From a checkpoint of a small segmentation model.
Model: norm batchnorm, depths [4, 4, 4].
Training: soap at rate 0.0015, 4700 steps, batches of 64, held-out accuracy 89%.
Data: trained on simulated stained blood smears, 97500 training examples, 3.1 epochs.
Rows from block 9 of a small segmentation model, named by matrix and row number. Rows with one number belong to one channel. Each number is 128 + 24 x the weight over its row's rms, rounded and kept within 0 to 255. All counts start at 0. Numbers have three digits each.
After each channel's rows are labels from the 100 images, of 14976, where the channel reaches its highest value: "colour at peak" is the nearest of a few named colours to the mean colour under the peak. Only what is clearly more common there than usual is listed. The data: simulated stained blood smears. In brackets: how many of the 100.
# convs1: 3x3 conv (model.blocks.9.convs.1.weight, 144x144x3x3, each kernel summed), inputs 0-143
# convs2: expand pointwise conv (model.blocks.9.convs.2.weight, 576x144x1x1, transposed), outputs 0-143

convs1.5:143170108147089166135136125120123127118113135112106133104114155122115144122116128120093125155140095139112136112169184122129089083167140123126135090111159126128127156165121178128126123126104136151160121134132133112102141058137099127138102116154143129101117156095128114111136109143142101142080145107098151109073095171103077122123115103133110155132127128139149153100091100129137092123137140160143144111124080112128165189137166134189128
convs2.5:100119104123126119116090132115143139119077115123144109135165130120161122108174120146156152164138168129190164123125128113088173191098120130129146095146152130120135129120192156136127093144202141116133108128109111125144160134160104112095138173170144095113160142136105129098156162146102137173135122164120116170112167121105113130128136143154129184121128132140107153150134140109148139175124110075147118157130150134161112161113112174158183
colour at peak: pink (98)

convs1.104:131167141138111116129133109132137152131146135153117117091135100122146143147106111119107101152112118157153106092123137107143114118125130129178167149105160182159147116108127120114131127103109137178154121151161113118121205092158165141142192141097152114167139122123104094136095140143154147135171097172128150141111127148156139116114166132124153114126118123147163125113152133138129098134153144177142056144145145136117153162117162172113154
convs2.104:055162125167185131115133131132148113128105139119115144110114130137155143156177144216131118115103195127148145165143127107123134108126149097103130129126154153129121139127125102123135117154137126126104097098145152119131169125147088124097128120100079136157074117140140183139128139133137152104110084148160116174182119146134139095169108150158106114150091116150185132126109116125124128163123121125105108156128143121148128132108132135150166
colour at peak: white (86)

convs1.8:122151149133144135125138141122155134155106150121114100121131135156149107153135082069109106198137131110141159124169183124139130144111114110133118109125162117120157104169153152115117152099126134150140105113117111113141132136126156153162167093110093125135117150152135142151134160147144080158133115175156177101115157125124086100137124159128104174115109099161090088114085094114145130101124121115124113142147086135156141172096156138153098
convs2.8:127122122099085105123212126131191161105128152124129116139122124116127138136184116093121123156135134120127109093122072120105127133151128137116131133161124127141080065148102132161129131161124131120128091104126109122122172149206114130133149130140149115128094152119135119160114157120130098165126117181157079075119167104164144146102116126127118120137153125092141153125136160110095114164163096091128126062096120138106125174113101189113133
colour at peak: pink (93)

convs1.20:112125119142139138158098110138156139115159147138148139087154110131125130123113162106078147112115120141098122144173116154100094123124116137138144096150113118081147076137106157186152111115135114118078099135132071123146089088174137141132133123119165146149089114134125116097150091110169113116175119143106152087116139090106121106144106140138094136110125152121146150051136159065129136128133110153107111147129134117129114135133110142162112
convs2.20:152147143099129111139081098110150130092124165126155150146147134139125128103118102147098058174136110159139146117132159144152176145124151162124130136123177146139126083157146164148149149138114144126136150140109127117146076191159117139093123121152149139118137157132144127137140139153119135163133167088194148135100109122144164175110111112135148173125163120087137153150131108118182189129124137098058101142153139078124123157147150079130076
colour at peak: pink (97)

convs1.56:133130155114129135130155125087148135155146138107153108134088163127128143184137181142106109110105177140105127105141154160118162144124121102124129093154138141151167140142136156126130111105155119138150115148132100104112121153115146168145177100091131157166132122147117138130160137123165121150133168134141124148136164108147148120146126119118191102082142117116118114160146140125140109095162123134150106101183114104185173138128176130185100
convs2.56:127141126141161149089101149162091180154093152122137140079088141118128172111174152131140134101117102122119132122130079127150112123114144126140128144167112108166125117120135101115131109133119125154151139140121154106151131102133169128126194090106122081147104084131131095093087105144141230069129152105155182132112184136131127129101136117156146144117139120144086115154123159119119151169099092144209149101143121164099131099152160181226147
colour at peak: pink (90)

convs1.53:155134136158130143148108133115108126148162131137132190123155131086159145127138138123138125113128112107145166109161146096102102086152096123089092159126151123160164114166110121182141143167136136120123122139127152162123133130111103110127157081091150136159104116147121138107122084111169133142120102111142162112128152153107129091134147122109106176135094061116127143134102144158131105119162128125129130174177087117124170156113167123094104
convs2.53:172131128112076149083146112126144155145138099127123131099111119111159103101108107071107131080113115120108129171104130102124131096117116133137118113125114120118141144101176155122133120090124135147100109138070141148104136129141126165125143144111159148139165098152178100122198144107098114120118110152105150104118107130143104115119143090114123123143168133183155137138136128129161122128141158133128146178099129127137138121160139126110124
colour at peak: grey (33)

convs1.18:127109147146150116094080110145034107127133104127147123135146144167139139168113126167094102119143138142133128112108128146138102128156102144127172126126159117125162127127104146136133100133133134112144137120157136123124155166158160147140144130154157127110119124121150114135122110152087187147108124121129123155108118157176112103160155118139140188089119114094130108134127143150122115178116118158175146127128192066167122159137149134109113
convs2.18:152160117136172152123124114095139101145126149117142127143148124121146139134083143124134092149118163178159157157127173155124144097120147117128121130162118111106150146135092122127115131104123120170132159098159147162124112075134142122120121181122128175114143153096159076080130138112140092128149135138058122105082113111101140129180152118065093108145152143121155111099094080130117126152131126147130127158127141090103104133076156115094141
colour at peak: white (63)

convs1.12:103121090114090139094128099102117097147117116090138108130118147130132134136118119126149151133177115138126145109081125092104180147121147120152127135138134162114140180152141153119139128154124152152078120133118115108156102120132145134135131147167141126139144136111165151151110136132116111127119094098118121100103128122180126098174137129147138153161132147142107149144112158163130053117181157099125138085074121155177166094103106134134178
convs2.12:114128126159145160123124133115123145128114180136087152108088155177144141130123152142153209128136155128152129085148089089173138110117126168128111129146157118120121096153117159133143119151124129105149145140091113125145100091165125155119117118131136081148127135152088152130135187130162121126130112087184111093130141106111140159114106134118120109097188121064154104115138103119125136095115154118129130119152153120147123094152138126133116
colour at peak: grey (55); purple (30)

convs1.3:148118138131124157169131118140132104111102133095140126127116123145116098109115103106106119114109163132153091115134149127140156107145154113061119097107142113103111108158127154129130126109112116131149176107172133126150140153163197134124138108106114132115104133122098129138137133188126115169111059125137139119070155144160092124091168158174124119173131125133117177123116137173147115130106147153147093159153144153100134171133110142136160
convs2.3:166147148122106147107110130150097120115101104129110114101119126119107086140110114097090097129125105134115080139138174133136204132127106150110103136063148102110100127203113112216129121113091127126134127135158106111120075209135140134105142120137120138147153148147128105147142143131149132147132123084100177141124131103122162126200106160104136153131107110137124131135100109109097116101141100121137110127147148129144127134155112088119178
colour at peak: pink (95)